config.toml
encoder_arch = "resnext"
model = "image captioner"
dataset = "single toy objects rendered from many sides on busy backdrops"
train_examples = 101725
image_size = 64
crop_scale_min = 0.8
horizontal_flip = true
rotation_deg = 5
cutout = 0.4
tokenizer = "word"
vocab_size = 58
encoder_norm = "batchnorm"
encoder_activation = "silu"
encoder_depths = [3, 4, 7, 3]
encoder_kernel_size = 3
encoder_stem = "single"
encoder_avg_pool_shortcut = false
encoder_widths = [128, 224, 384, 672]
fusion = "cross_attention"
decoder_width = 192
decoder_layers = 12
decoder_norm = "layernorm"
decoder_norm_position = "pre"
decoder_activation = "gelu"
decoder_mlp_ratio = 3
decoder_head_dim = 64
decoder_fused_qkv = false
decoder_bias = "all"
decoder_qk_norm = false
decoder_layer_scale_init = 1.0
decoder_parallel_block = false
decoder_inner_norm = false
decoder_drop_path = 0.05
decoder_positions = "learned"
decoder_cross_attention_every = 2
decoder_tie_embeddings = false
init = "torch_default"
residual_init = "none"
optimizer = "muon"
muon_scale = "match_rms_adamw"
lr = 0.0035
momentum = 0.95
nesterov = true
orthogonalizer = "polar_express"
adamw_lr_other_params = 0.0017
grad_clip = 5.0
steps = 9900
batch_size = 512
epochs = 49.8
lr_schedule = "wsd"
decay_fraction = 0.3
final_lr_fraction = 0
warmup_steps = 990
weight_decay = 0.1
adamw_weight_decay_other_params = 0.05
Rows from block 8 of the image encoder, named by matrix and row number. Rows with one number belong to one channel. Each number is 128 + 24 x the weight over its row's rms, rounded and kept within 0 to 255. All counts start at 0. Numbers have three digits each.
# convs1: grouped (8 groups) 3x3 conv (encoder.blocks.8.convs.1.weight, 192x24x3x3), inputs within the group 0-5, a 3x3 kernel for each
# convs2: expand pointwise conv (encoder.blocks.8.convs.2.weight, 384x192x1x1, transposed), outputs 0-63
convs1.55:124159129125118142152148137112093117120125107132096135111107137138117141107126112156150123109128137149136132131118131111134082094139097118132155150121182129099122
convs1.56:141145128096148135112158127106135102120149176162127074165110124114100139073131112121160141153104114141131092104090129150127112128095114123138133174121108124079113
convs1.57:133155143132136122123124119124077102133161168109090075119146141105118111151145132129154169112097136122126140151146101129126139111134142097142106107109117147169127
convs1.58:134116118121130111131131102085155114133229069134081090134085147141148144122135128115081129131134139102104123117118153144121150160162149176124140183098174113098167
convs1.59:141148100123134131160132106100129158090094108102084147134121098112125089164128146111131150151129176120144162130089095156114119130130113082093104126152164085134178
convs1.60:169129139130149154128133176137125133095098083137127083084133136106144109127102112176132134139129154095108112090149114104148143107128103073102127092158122095110103
convs1.61:131129136143151117126126129091134091087089206123129148133122138149107137141106146155108124109126168104113110122115148113103106111104169127132141130141106120104118
convs1.62:145134140160158105118157118093067095114106108125119135163145156131127148135116123129128157111139129127145148173118105107128144149108156110194129080118131132109118
convs1.63:123145119124123136125118122151091129086118084104114103138156124134098106111161161157131106160102083157134132126123106138124118168121113156134157150096110127122140
convs1.64:137126106127158158114099135119085125139099106144139104103117119099118126123138161128115135154146124135153159107126105140133120180180143122150122104093103170120134
convs1.65:126136121128113122128105110168162080123137128133123090115111112145168106086114118106118119133139128148143148102176096164120103091109127160116144133169122094101122
convs1.66:122123115122139110119123135211169145095081113120082143092115155138137118156138112149156158130117145118103133118166136138155139132133108150099089127126149182123136
convs1.67:131126122118121138131120143156091168111112139121085145116148116112139150138118133122147134110085146166136135127109145113115116119127097109100164085119192120150106
convs1.68:106145113116135137128137136105087088097153160098141139129134152114081129140112146116117095116159129117124140119129132118117178098130157066126136145112136137164117
convs1.69:123118141144156119112115142152089125121175065058163133166156109117119151110121111112124105083136122152124107139109128105129123162155125162160107093084173121170132
convs1.70:122115133151140118124133125155090134091093161135131128143130150155120111134156099129106115113121132126116128123156128125106167120148108099100116138101133137127141
convs1.71:132136115130135138143110131136083101122135127115076123120114160095104135105168122139099109106157141080138147118101151153127101148122126143092170155071106105164127
convs1.72:117095138101151114116125116130145114136156124125124100121148102116147127156141157141124137106105108135121101155104129129148127105135119091157144098080144112078153
convs1.73:148105114134098121092141171123119114171097114128122138153123130095130157180101092113136112143113118168151124104089113152101119131113151124125180134133130112100104
convs1.74:110086128137163149127139116142126130137121129172144138155140118105125180128113124097147137077146137126161127135091112063126152154164149077113114098165148119126118
convs1.75:127152139112128139109158105138089105174106143138067129085126120118085127100154140127117155126107142143121129144125129127132160102078150117155125075140108113123134
convs1.76:124135104110121105127154131143153148105116122124112145099155104151110048085133186105115151163132147127112119108175114110141099111093170105122115156089092085191147
convs1.77:106101103120159147126128119145123141070102147140155127162090113124137076090120080116144127118116095122132098099063097083104133117138110088117102120136102133137121
convs1.78:115119130136176105158137133130143140097134145119112145116083148102164142097104140120175122101155163136120120113116079100140134138178101151112112132138138094128109
convs1.79:138135145144107142138077117089175132121098082140211120132128092117109091095130152182135127125083117137159142116128153113071095130134119138137142114091128103118137
convs1.80:143111145118133131137151111152122132167131114113114135141088105141144092100110093125115090164110114206095124130099114158131114153112089129098117089147161154152127
convs1.81:118114100126123126154124146092099132114154135113122102099141145158131113128105092108129140143147137139137104123106138129140148146099083130151129106151126142110098
convs1.82:134124094090119149084137137199125138174119115099113132133124136122102138140102140083135130125118125149132079170129128154099094119140120142107128100122146121091131
convs1.83:126218112141107130123116118129093089097148137142110104053162195131120135122127111168146119133129130146127091137112104089165163128095111142163129124126094148122117
convs1.84:152135171144136077138141105136115160126129135105126117153141134110137112072073104139180160173160164130135118112151170120087105080104087111110119122127125120165151
convs1.85:127175099135133102139145096165139114133104108201111154147136145093131111131118170131170145163153107173125106132159106129111114161118119122152114120118111120101170
convs1.86:133105151120153118110097116112101134101138141098103174114119144122100118102139062143120108148109133100159142098051140124174139090147156102147148081109141116130108
convs1.87:147138135113124138116112133116127132122117141145125114152096097144143087142109121135133143196101136114149135153112096162129087112178116126126147121121136132125120
convs1.88:145088125135170102147119129118091153114149124147120108105135122100169119120111092165148129115124116120144075109088147117160096120106110114127099133193114128127110
convs1.89:136142157131127123133130060122120131150120126090123097099106143128157130101131147122136127140137122126129101100138138138079116140112088133116118141133076126158133
convs1.90:114115115140090120113175119150162173136108105110122140127184157136137156103125135110116109131101138140130152123143177126115116124139126139099139133135133109132122
convs1.91:127130180118090133116149124122113159111113151112125148127110099126113160119151137145134170107158158115140124110140174097094171115115121129093131132135108134110140
convs1.92:118120132142164143087089103136125146114113154134102141119106139097129100090105099178162147156130144166112126113097110109126152128103126073125151133123163122162120
convs1.93:141126118133094150127138127129152110112134117126130137101146095119135102133141152142120127092155098099123113107154089127126125118129112144111140120121133109127119
convs1.94:108143141098140089155152134149145127111119136137137124103139137104121136121105206150137127111107141128127161148114108154101110168098105140149129127117101108095123
convs1.95:151104133107109125137137159122115106151135137104121124079092088114145193134125120110092158188131164128111118194094117191106138090093141147142122102157135146143113
convs1.96:118132133082120159189173142129123117101139158156115113077084101127137184155107136113089131164116133158135148103109140149099109184142159143137092124146129131115117
convs1.97:103119156128148108140157118114135085166129149120109115116089110120137152117123113119128107088164120116112135124171132123137127116134134128123115106115138150112144
convs1.98:106097118152131148090129137107114111104151122144145136121182145117104116138108149110149148165121144172072131140157188146113100157123150113117107117116145135120131
convs1.99:102125174106137102147139148112112108121149143149091111112146124160128096146089135148136103174158072169108124121145121142152119154101129130147121128132110108121128
convs1.100:149144096103137151076084136164139098148119146133106106147129080112087110129162144133108078088097113122151147120106121110111123150111114150107138152143165137131138
convs1.101:107130105109199146128116105117135121145172106120147122121130110104133148105130148154153136119102121144146124122146098116134128141096124130129129104117144133141140
convs1.102:126120151119103130153133119149119138096111138124133148093100150175095114114100112134156104131098090142107090115124171139119116136138114128119113139178113131124180
convs1.103:147160115128111151129105129151102120103152112096134160145109110089118087141158151161123182090115094134140116095134205096122116119173131112117113125157134133102132
convs1.104:082135157145124067129115128098133174123102111156142134113128136135128172124121137123115107164132168068101116113131123153140120112107156121122142119128121166124120
convs1.105:124105131130131161163136158147148124121153129123133133148138156124064152162173195117115155132148126134124151100133154081138103125124122144117127120124111112104103
convs1.106:083131132130140162133074168115124098118118163114115132127087148122124132118157108131081107145084120153135112148146130134135107117129098118097119142112157151125141
convs1.107:172172134097140110145098124129139115156128112164132112121117097177142143127062157123120109106157123098134155121140119095143160099147130122092121154134130139134124
convs1.108:104079104136137150124109163138135142114113113130102143106078168120114104131147123113106147104125118116117153122115115150118108123117103117124128134095123147158165
convs1.109:160150135125106090143141085152117118163122094120139093132093109129094121133107165082156143111120174123104118119159104105125124111159171132125104125129117133138127
convs1.110:147122117098132098092107156087118120109133101122106109121122142132125101126114139111111160076106116122147151138143125141105111157153132113134143121175148150166117
convs1.111:156098113111115114135117165142142113101144133123124144152096098137124111137098130081137133166136155102126103113126129149133130120146103132160125146127139166149107
convs1.112:115101132146146137131135124131121117125097137133119167112092116127124108123126148129120105157151095079174105096142124114149129103117108137139166099121143126129134
convs1.113:111141141090110083101145137131113133115146138137084158118111146139149118111139111096124121065139128137114087099125107123133125142112132127126120114156152148116167
convs1.114:146161158088103135126100112115104135129137148099132132126165173141086177134120118133135127080105128137162090154148160160110132116117078089111115150150127105118186
convs1.115:109109124110128124186161160103127140129125146121102107154155102155084113161152151124115141121154130068146146131134165136192155092102161116139128110119147180180134
convs1.116:141103119153137131135153076143135139127131100128140095105144127106085175101176157150122147163101171105130155112124162146141137114119165138134124131129113129141086
convs1.117:160141120106110168143077137134124135102125128108120106128163131093080132124129147136155131099099138138141133140153145141099161109112113137127117143120125162130133
convs1.118:116121141124082139116129178146171090147114123115110162109168138078123181108107138138104120108140126135132120127093124126120150154133120146146149094132117118122095
convs1.119:094086163146125106118103147094096152153127136147181110115107129132109145095123106109119123177181069118122084158141137127129157128157104146143131132117132125131112
convs1.120:159118124100097152102117127118130180138089094104110143115085172192082141146156164128134157114129122147121111139131131141120109133119118103136180092145099105108126
convs1.121:124107101174149126131121086104110122131126129142141138093085126144123112161140101120128166162134197147102128118182136085164140138143161110175181165120226108102157
convs1.122:110094107186164153120113147136126104110134179175121100075091101124104045114126140143093134144126128169161142116147106115138121131132143151126149158147151134115125
convs1.123:080080088098141121167143139079098117114128176161124119165122172131094107149169122134126115167138127128119191104131125157140156120083101096075122119165106109137127
convs1.124:142152132097084119178116102116093109146094115165102104079096069160137114176184183161109105152143111130109144125131125139132145122112137139081154121128083126145098
convs1.125:095110112119109110139094134113110132140132112153141097163139116106078108112105116149077145103130141128145090155150121139117153133162131096093116114120125169102103
convs1.126:123112087125137142099127155116123084146125117116143129147138134089110097170134160137079107099120111139158100120150115145160138116092109108091114145165158146076097
convs1.127:144046162154135154134173110107152164097156135143081122122101121108179129164057056120112126123124141147138143139159182107114120129131113121111131154098158103127127
convs1.128:125082125121140110139134105117089116124180131112114089082177109095205060115089126136117150130104157154125125173134123109095161126161124141157128146112109120115131
convs1.129:121091088145099141152127122127132058140116189137175113125128113084100109122113160157156106168110097160116129148135161120118106128165145164131102200135094155118119
convs1.130:073076092128155144115120131087105113086105081120108099135109140118102074140083144132094127117135144100137095170177117125154128143142089142142096121159171128110165
convs1.131:139147179180111105128118113152123140134152087115092111131159109073085103125117111133122169111157118150148134130113130134170145126115106152124199157134111115185148
convs1.132:135116151110136135134121125075116108146155120126125057161053137152142085123119108129094138134127149109140136109134116139123129148124110108132176085100137118120143
convs1.133:142092102139129103120081080121079136134066113136082082105139173082108106136125110111111109122117125092113135139136133122133163118134120115121068085109107110090113
convs1.134:099121126119121149143147088146127150136096117173117100131200122179135075102108086123115160101118141108154127127122124134148102088123159087124110086124187081133166
convs1.135:144136160126088123138107182176120160125108139126133105136070129108166117096147079147123101129128161107086186130126109125147134130121124139135126119088115125080178
convs1.136:118138151106079090132190175108093110126157181117133160093099117113099084146104148094121098077116115153086135178141133145161131137108124127126104099111082118114113
convs1.137:111090095111176164120063082128182092103148168097078126096111142137142159065194114115122145127146123127114109111162129139112116129125152099114129103149130130088111
convs1.138:131143160138121085099159170112120098129102171144162206172192190108085111132123150127132153152111121165124145113125103122135133135130124144122117125134058134099107
convs1.139:136145095169101145147170168134128108152143110186152117121193138090116101131125119140137177161115175129111094141092126133123141093108122135122122203051195144110172
convs1.140:100073107107084116152217190129074113147136148163125154189181168142083135114107095117154143116102132151151136141109129155158147111105120108116094121086122158189142
convs1.141:122079117084118131093121114113139153075176104100158101151115121099117079149078147151135096081124095143128110129139118122176109110114142120087116102128110142119099
convs1.142:122175114129089124172126129097133119082147170129097101092088104142108225076108163124098134125155142149109113116133146148138117138117119121153135173105097200107130
convs1.143:097122135116109139097145162118157147087098124175108137120128138203064093167109086110142124086160125114117137109116144121145145128149110095110123070172128088110177
convs1.144:141120153117128126120107076125128115124110120128123101127102155097086162115122112136127092111076141125090122123095210139089103126102118117110099146139146175155165
convs1.145:137145102123111102154112131105195196141065122137123149086122125136099072127136120105155171094064131165147145128112124149108102126150118111127125127151141128121112
convs1.146:161102111121124128143099118107112114148117107123141105126130117102164143105095078111114093144109106128147098139095098161143093117117145123140132147146150109125123
convs1.147:103124131089115123137150115112123160127110125109110110133134150092098169172133127132117125160115120108079117111092174102098135110132162162188130148164102106143121
convs1.148:092144160107142115135068109110129146084103141140124127085130154139121116161135090181145128160121142125091132108110120184112092126168084148125091098138141139142187
convs1.149:142147171136104127128148164109079153124124116131110135166140128138094113118146135110125113098098124128107129100154095116095208110175132115139112130131120134139134
convs1.150:163132138142055134148123135136129113126115134141110131168135175127075132108135126124102095111121133168106124134152135170069139129104134109154145125173118121125122
convs1.151:114124105099146122173127093112071084109160161132134084103099130140174097119108112145110110142097132151110116084110108179181130107087093149128135161110168103111127
convs1.152:111142147107180100151144134080130111116145117160131125088106124118156070150092106108084116134127140123187105137165148121155107122113095170134140142110139134143150
convs1.153:153145171133097130109143169115102103130122134135123134115140114110122159118139155144150110143097143100141094205159181123053125126142106134130099145128129154114112
convs1.154:134144084115097167110129094128136125151091104168109125128120129120102108136128123138135117124082107175111117144095119179123083132134145121164137121167149101116111
convs2.55:166137131142105144157137129136098098125115120164112121126117168111124099150091127120081113148097114111160135142168068099115180103127120153101102130086141078150111163067080127118106169100160131
convs2.56:150151123108142125110126083133141161159120089096135110143140152127134094143106107129098157167184136158106142120118127158138163106123144091136084098157121153102101107165124072087130089137158155
convs2.57:113113096071140142139148099120165121109134123133087137130121128144088131153124150124196101128103109116122124163151123114150097099136114134117130162076129099112139115116105149147103134109134127
convs2.58:154141134124124172093097144114129157128130137105099141131145112102144103136151073136153105127139139130158119139138137130107147143113135105123106115155129142150151141136139104102106132121118121
convs2.59:158138148129122098110103155127131116133142133118144138085132148128147146157094121107084136129157121123104148135149102133097159120139132109106179100104153118107142141089136073071131131098132141
convs2.60:109118123109114161115127089133130135146111123102116177120136146143139151139109117163135160130117125138133134133165130147113118172092119155115094133133118150135093112135069111132118150073167099
convs2.61:185137156135111142160123141146150158132123086145126144121076140124143131163176124172104114152159119095124157120136123139142122158143164080144132116109109099130155174189124132096123085197145152
convs2.62:083129159061126168126156159128127102099113133134164124087108133143094146139097167146142144096109086124116149122133163108154130106160159135172131107119154143127108163121140148111139145099187129
convs2.63:097102155116110096102097097137154093157177161147110117134127151098125117167128109095095170126130125157090102134152121114103085112118109124115090078152105120114168149133126109110132128137140165
convs2.64:152103127163159116129105133097131174105121110122107117136108131122127118136167130103103140184096125102107110128117099141112111155122098110114131124180107124126098096111148144075175099121135170
convs2.65:122100103123093142123102169145135110084150104137133168158119112143139129170162087132127092146138189182133114098132154114165132148146146095141123106138115155153150121132131134127137117118142147
convs2.66:127126134148149164123115086109163181140119114145126107118082151147106134106133113112097105080161137113104102146116111145142151108146116121084122074115152090139131118128168146126125135102151115
convs2.67:167127148117099119136098111111090125191083121144134128127151098139109096080071177132140134121152170126153169168165102113103116124115112173116137135118155129099108108127130152136155111096130163
convs2.68:148152128150120126103095118124111124132141132130100114118114130130117094089167088089157166175155142133106105153143076142130129119118155111115120137190103108083082125142115128104155112111095127
convs2.69:115167118161151115105110125083109112099108099131119158145049135124114147160162110093116110152126136151096113204127084146100168147120082111099114114163104079124110121168146167149103104160119138
convs2.70:132111073099122086144122158119146154115120122164134115151118094156098123099116171157123106098107120106153128132167100120066141131156092179140118088142089131136110119099108125147143137106150125
convs2.71:111157117144117110122129126130098127132161115163121123134149137088139143108059108129130110116179164117128163081161131122134146148108119171140146125121137163166137132124103116144117112100154096
convs2.72:137113092122113107145089131125109101143080120079099153156080081114120130120127063116092135104118114089113125127134076148094109136154079102111055133158122112139144100142114115139167108139130127
convs2.73:108109129118190147102189102096121157141136149124117163134142137126114122106136116138072121107127138114178099108135163104127129134110134083126096099143097127138128136096166103144160117090128076
convs2.74:141115150104104104121156130092147133140109123155138116122152090114153152162128096145110172069121118103105108142122136144100091114097105124134093076152118097121151156175148173176161095108121135
convs2.75:168122114160126101108161116117220157165124142126106142102067129156090166167146152166150095148126148126137154128116059135138120161107145101125207100124159111119141100132108166102151173139161130
convs2.76:134141102114159124110124150116141136106106101090125111123115115096114133156124122118147117141132124105114140150094157178102117097119099123144144132130153127128127035126132130154104114146140120
convs2.77:118135133145185144162145101115151105106116156133158110092124127117182099115112120121122134135139118122083119139145173105128141115135106094086117121115100137175144135138128161104152101103155083
convs2.78:131146093090122119121115109113124114132108104132146127139109098144130159142089148139102072102113114091102106168107126170136131143146147084179118091140125170106109130125172166148112140114070118
convs2.79:129108192152125154139111148090146127112115126124130103112161177093122119126155124132109147083164080167127093122141107153129105119151123145151116146140136133127120151156185121097102152158132078
convs2.80:112096109141165084127124133130154124167110117095134164110132127142133067170124124119130142138135109127105200163187121167102141144120078131116135084141149150068100126111172106127110141099110131
convs2.81:119110113099103120097189121108110122133086116125104101117130087143154108133116144068107135121094129097147132120166141062114123098090137146105150077090091163105143116081145152138163130088114149
convs2.82:148175131124194114104125110108106109171089108130113158159169133163144135117102142138167123150097122097140162166123102180154123118129147082110068107109127161131117174135116120167131100105104148
convs2.83:113115104148151133145141147119094155159140119087094133123131162106165146110147119145095088195121108130094124148125112117157138132111111158104165119123166147117152144128121123141141155116102116
convs2.84:119117157159099191122103173149110128111104160089185117147148144126128118134125115090133118165123120110117107146122112141089136162103118110112076127118088154139117090117154134129153128132107139
convs2.85:139128173166151147140100130115090134115136132156115132129152136114134096169129143119142114160175075127130075125140119161099147155130128142133083119128108072115121128115108134114092123138100124
convs2.86:100139155135178102091111113117154113151085109158146148140123109138129092166127147098150095076126119122120093117107126132143136112152134095113098125090101119130089156133090143100179158092101110
convs2.87:146141090093127124092095118109153130123144103125181103144179131145156125148135165112107153105100136154140135118128130130137119144132147127156118143154102149153108177062127152085100163132131155
convs2.88:105120096102124133109152114081163124146137106130109148099157139119114094123095142140074167124133119077098113140126135091106059163084123075124159099147072135119181109117147145123109161138086146
convs2.89:108155124124128116142169133160141168143133105147136145130144095159095105106130144106125138103122127127143141117114155123150161134143132065134091136146127134109153120131127105063113119126146110
convs2.90:123073134125142172096112138151173147127140127106131128092086132151128162150146143135103103140122165146096133111115130128129119135130150188104109100166074136127136094110121106119145136139143124
convs2.91:161096105119101099136148113112146092112153093122140134122113115146134114128151127154122127098144112103107172117155125095139107108112151152108099100143106169140081103079148109108180127126159099
convs2.92:142123115168105156114126123156145126105100128132157079142139136107156137091108113103100156149070108131132163109143153131063103102118151118189133146085148130160114130104146093139166146079115111
convs2.93:138113121126155127116143140137164176122147123122106155132043120129108132139110114152118147108121175102170129131150098144113130117129115136129115122181120171090070121123132132123119142102132137
convs2.94:096094155110148100131120135128150105093179128138137149117124131130149102116156193089131120118140115106133131123118126121096133087135141155120103134152057136125131142084140149082143136099160182
convs2.95:167154113163118129084123144096110097150154143093095133103114110097121103114117116156103080152132146107117167130089171111192110113132121100106130128120152195120130134136108132145137164107147134
convs2.96:128132116127130190139134126119152133107141113097102136088124171143148106103086106140076122153098104136159156130132095121201166077153115142154116122152112120116128143113104117092150113155123152
convs2.97:152107075177119166121145142106137178117118099148120139165116115171125139160132125102125109127107129125158142115128125127109111129073089142110132120134074133073170120119129128112098099172113110
convs2.98:116112158175160127178090153117155134124105111134117102178163154134133121123157133147121102144135156098126125112120105116107123116102109110115108141140101184120115156118174086145127105156140152
convs2.99:136149132126158133116139117106149123164127122110176111129158133119131140106163143106084109098143125130110140167133119111125110156095142110092106099165119162121153103147145104127118117094100086
convs2.100:122151115075179143121102133104138123145101184124161116134112116115140093158152137140128106108156125116162092183117133127123177101142113167144127106129171137120126129123159139115143159153107139
convs2.101:141097078146131130181097157119143129112130178148089142179126145151148140142164097153118144148111158134187101102097088166093125125145143117116146105170136151127145126126142138157167064155111147
convs2.102:119129087121122129146134158131147112108122125144118155138090106141125121146124133092082175111139105173126137129118109140116154091109127131155108106098111099090117128113070137133170128111122144
convs2.103:115100109106092156129128132101119128131161145122105169087113141134150136134119091103098151162118101113149113192141144105163151116087154134117142111124133104130151156121127155167140132116124116
convs2.104:115177049119106150146134119157118143175146105080160134110135105121114107109119154154165107160108121137139113137148124140127116145145137101127161100145180127135110115178137141154141144083100118
convs2.105:111118135146146129120118141130134178102131127151118123109145107121111124137135095171081116091139108105154129105139074088127102072117152173136099150111137145156114126134085122091127136150131163
convs2.106:148112157110097123107122116153112132148131118173123144118156099144122176140146106114150151103140120134071158110123177136117090198090103103116096125107106130158168140123112126094123149133139118
convs2.107:164165069137117170109135128092125099131147116146123106095117095135137125103144094113107138114126095125099118093101112114088124087119138148114118137146109156109115122137126163121130146119151171
convs2.108:122104094099180087095125096169146131131154177135157160110151131130129089151114141117089096130168147115125160177100139106113116150140135123180170087131146127127127099177121117106151129110135152
convs2.109:158122119098184101154166120086116153090159083118154105139094129117125133143160116123089140131107111154162144114117190126089120133134125120121105150128171122119137136124092133166112147116145148
convs2.110:135119153086129118117119134139120151098149150107162128103106149114114140103084120134088136113133098113147101127153188120121133076157103120142104150120150141119147110167135151119130088073103091
convs2.111:110127115096142120133045171116114146132070100109132117160109131128121147104177106134198136129123143128183124164151096171110137131149130128136149116106133105127138145092118145129110100096109100
convs2.112:141110117158135137120129104109113136153110071135112157133115142126158140134152145099117101096130149112124114162121098137163119144120090118121110133106118202109174148113122139138111124117070108
convs2.113:094104115105149138129151173137156161139094135136151111138105085106122162109115155111125123147106133119138140135126132131122088182160091071171116160141094156138098134080055098108110153088157098
convs2.114:123154109115114117156084120089083103150155115113100162151104124110113136119120123087136125095189123110154133117131147091098125111134096143157109171117118157114142126085089091137144152129071132
convs2.115:123129160127145176152089121157098140164120150133138118098122135111150154132145121175102123133103138174161116138097140110104151156108111171123131130137155161147083127135115137154128124124132130
convs2.116:140100171144107172123133113120092141112141134132110092143106132122131061127112142126158115129137181126113132120089106131138130161095149141124155110180146162116130177122104166144197123120123118
convs2.117:175092086152125136146120126113122119126130136113091123135122107122144142136123088140113123109157074124108119112116132128151130194144138089133102148121121192132107141138109152116188091168136122
convs2.118:141120171072095125149163171119153119127111109132149091109092109087108153132162155106105144113092138103142106114145128135135104150158136125085116110117156108129127142128107086099119151116194148
convs2.119:112153082100098117128105112124143130135137153103139108114138149146089143146125124172116123067126115098093149162158168076122108129127127124118116114124118118135140195119113192171083093152156116
convs2.120:129116165105199130052115115130133132144148109125126175117157101167165125155124110128104125149103159098124124129119139125135106124083141131126094077100151092158131122094137102133124120129164121
convs2.121:131090129106122155090134106102090113152123156107108120132119106156091091161130082154139138137125116130147096098124133141137114145116117114109130137120153107111097134139167121109102154143128114
convs2.122:160124125093084162089116124176116105070125149111118116107108144100129133095128130128133129117108103122144071144101143098127135139086133138141146161097147134128157092147133121125144120103119108
convs2.123:068093123155146119122113154078141090107129117123148138139123143128157155110173169107180090126122150106122116126111104115104117185131099120091175146104119097126162136109118093109160177157148187
convs2.124:132151106125136097089134104117084110135133101175107183138099084168159135144171144116114146060162146140114155124115115159131129144186121096128087111151125078129113144115149122160127131105163158
convs2.125:117117171127153103127116130099113066165101181052125082160137119117162120122118133156088169138144133138128105129132158132144078149134126142110113063112136125112133093136122126116126132127126133
convs2.126:123151117079115116123111157138133095144151067137178115136185113113173171126084106119175117126097129151125133125132161144151137107143145117095142146137111120140134118145151174098107128136074152
convs2.127:091121149170145164144143115137157165110123178142136111151144093117092104145139153114145129170099087151179131088101144141134101129157124154099156116070137114141128162118137134136131082111144131
convs2.128:113131119110143143113161138181108131130094115095126130141124096086130103143074130157123108137127124124123117155134113110099089090127117128149161081138123120122112140128138103142089134100154158
convs2.129:109134178080131094094100136129120113119096094128147125115109154137150089132141152130179136110149141137157108133114127181141118145134154082141167098117138129147126117134095121121108131151129145
convs2.130:142193130114137119141083093161131117104123130136118134134085169122128184107118132127138148107084102149098137092137114148135116114085130128112155111105101096148139064166160133139155131158113135
convs2.131:110133100123127087122117139067137144131089165167127160140149103128101126078155135099129085120112136121125088124144148130133171094103184133154140103079144131128135110147095106115167079102187123
convs2.132:100148131171080132175124099094107125122152134144144163143140116114119173129162152052116113134084111136132150152113180132189127101119077109108140134122128139139079186115151088047088082074071137
convs2.133:111169170139128097112105132071120156165135127097115121134133105126156127089147121104076109133100128120135100110145144143119104126132116091098132098159101102127121116088119089149126182100132106
convs2.134:124099130134137114147164110127135151137144122087116130137155104120071093106123117169133108123160133196158095128164141143142079122156132080143144089134086122133067137124117124117122111135154133
convs2.135:115134091135166149113128129106123161138098107120126133132097131122118125126121113102145120125122147127129114107112110117170151132115083140106181129129115135141144120108117088157116146112150102
convs2.136:138096126159134129125093133089157137118127144103143166104093149098087139120122132158161158125141133107136170163111183125108095092050078141098133140158121130159093121102120128167157115103101127
convs2.137:106112119129161125072129119129143139165106110102126131119151139102143138104091090146113131165118115110111114131106128116089115103087110092154137138134119124128141075100121133142117137093150142
convs2.138:132169171140106117105125125147136121104104128119115128140167159101143134136113093116125116136105126111140160102142086158116162112113138157157148116136145125144122109096115081127126141095162127
convs2.139:103139136153143095133127105116147130137157192164120126104099156125109139126148122107109128101157137109125073113183192111094130138115096097121104120107171171149133121094132123106154117098133120
convs2.140:140126118086101107130142175096157104135146105148173120096156113146130134143163146143204110114137132114134165131142124113151135137184107084116150171110120084143106132116138132178096128130114157
convs2.141:158158108129101134143140143107133087094157102164149113137121088115112104102099146087101121113143094121138127113130085147154143080110121130083137123105130109159115085120113177129169092130117120
convs2.142:198131084144106184127141113100136130164135144111146090116117136091064127125085129101108115109176150109094094116114127104143124110160153116159120130139176098123133121147158104123098137149133112
convs2.143:126148118141138107138108124084168166167195086143171171136076112155115082098109110121126137146116152144083130117124094143162154073122138135142106096148076131153103136131114155175083130124138159
convs2.144:131136133127149135138140089150116124136124073078142142104103121158110137084138137091133126078110126130101133100114103088184164100146105106148097136090120090147119119148104112153103086100170117
convs2.145:095159141100172148113124114115104109166135112113186148170117088114140109111141106154144150110149134148164123144135139143106142071096131135161084120114122159097122175119142159160165155119115127
convs2.146:103105104133147057104160198134117112120101123082133129128128105072112125158121122120162121141178104139129141153127109148146121127160116108120098182165150114130135091167106152142077148166116144
convs2.147:122135088122101168110121106090114153102113101120099084089190113123104103127147116111145077133159141119122125150157132122143110079098121099119148098126111153148147141111126116136178150116096110
convs2.148:165166124195131135156149122120117166157135076141141125104105131124142120135147113104147145080136143103109130121148122169147124128087130125131152142115142191124153162148160185109144090088121141
convs2.149:118095144155103131146092150149131117088116117156140145116135145124118131115147138106108148162123126156197111108092079181151144137096118108102122104159145115133123121152117113160109144176122143
convs2.150:140121076183133166115140095117156162141144127131150143113187094130138122125114142151135145151149137116195131127142137119122161147112153131149125080107150141135116115072142132141132140102178149
convs2.151:112112072123106151124113092100139132169112134158115190107159092114137118136084134081170112125102105121127128109100098129143137102138104111148102163108112120102158100126074116171102081153107136
convs2.152:098132123146101123155157120131103149131120099170096122086136162104132123123095143154190146151140098123145135121167110154106104077162142096116137092123135115131112146151121107101187146120115091
convs2.153:116156154121126181173085142133104146136183131129125141134150119098143168122177119160111138118104142129120119087143135167077096121195155135136081159137116140124093131130151145161103101092155131
convs2.154:129127131113093099127120159168110131149148147082109098141149113127141107161115114090160163138156150129153127120144095143118118151133086104109120150117134147106150095124128102102124125101105130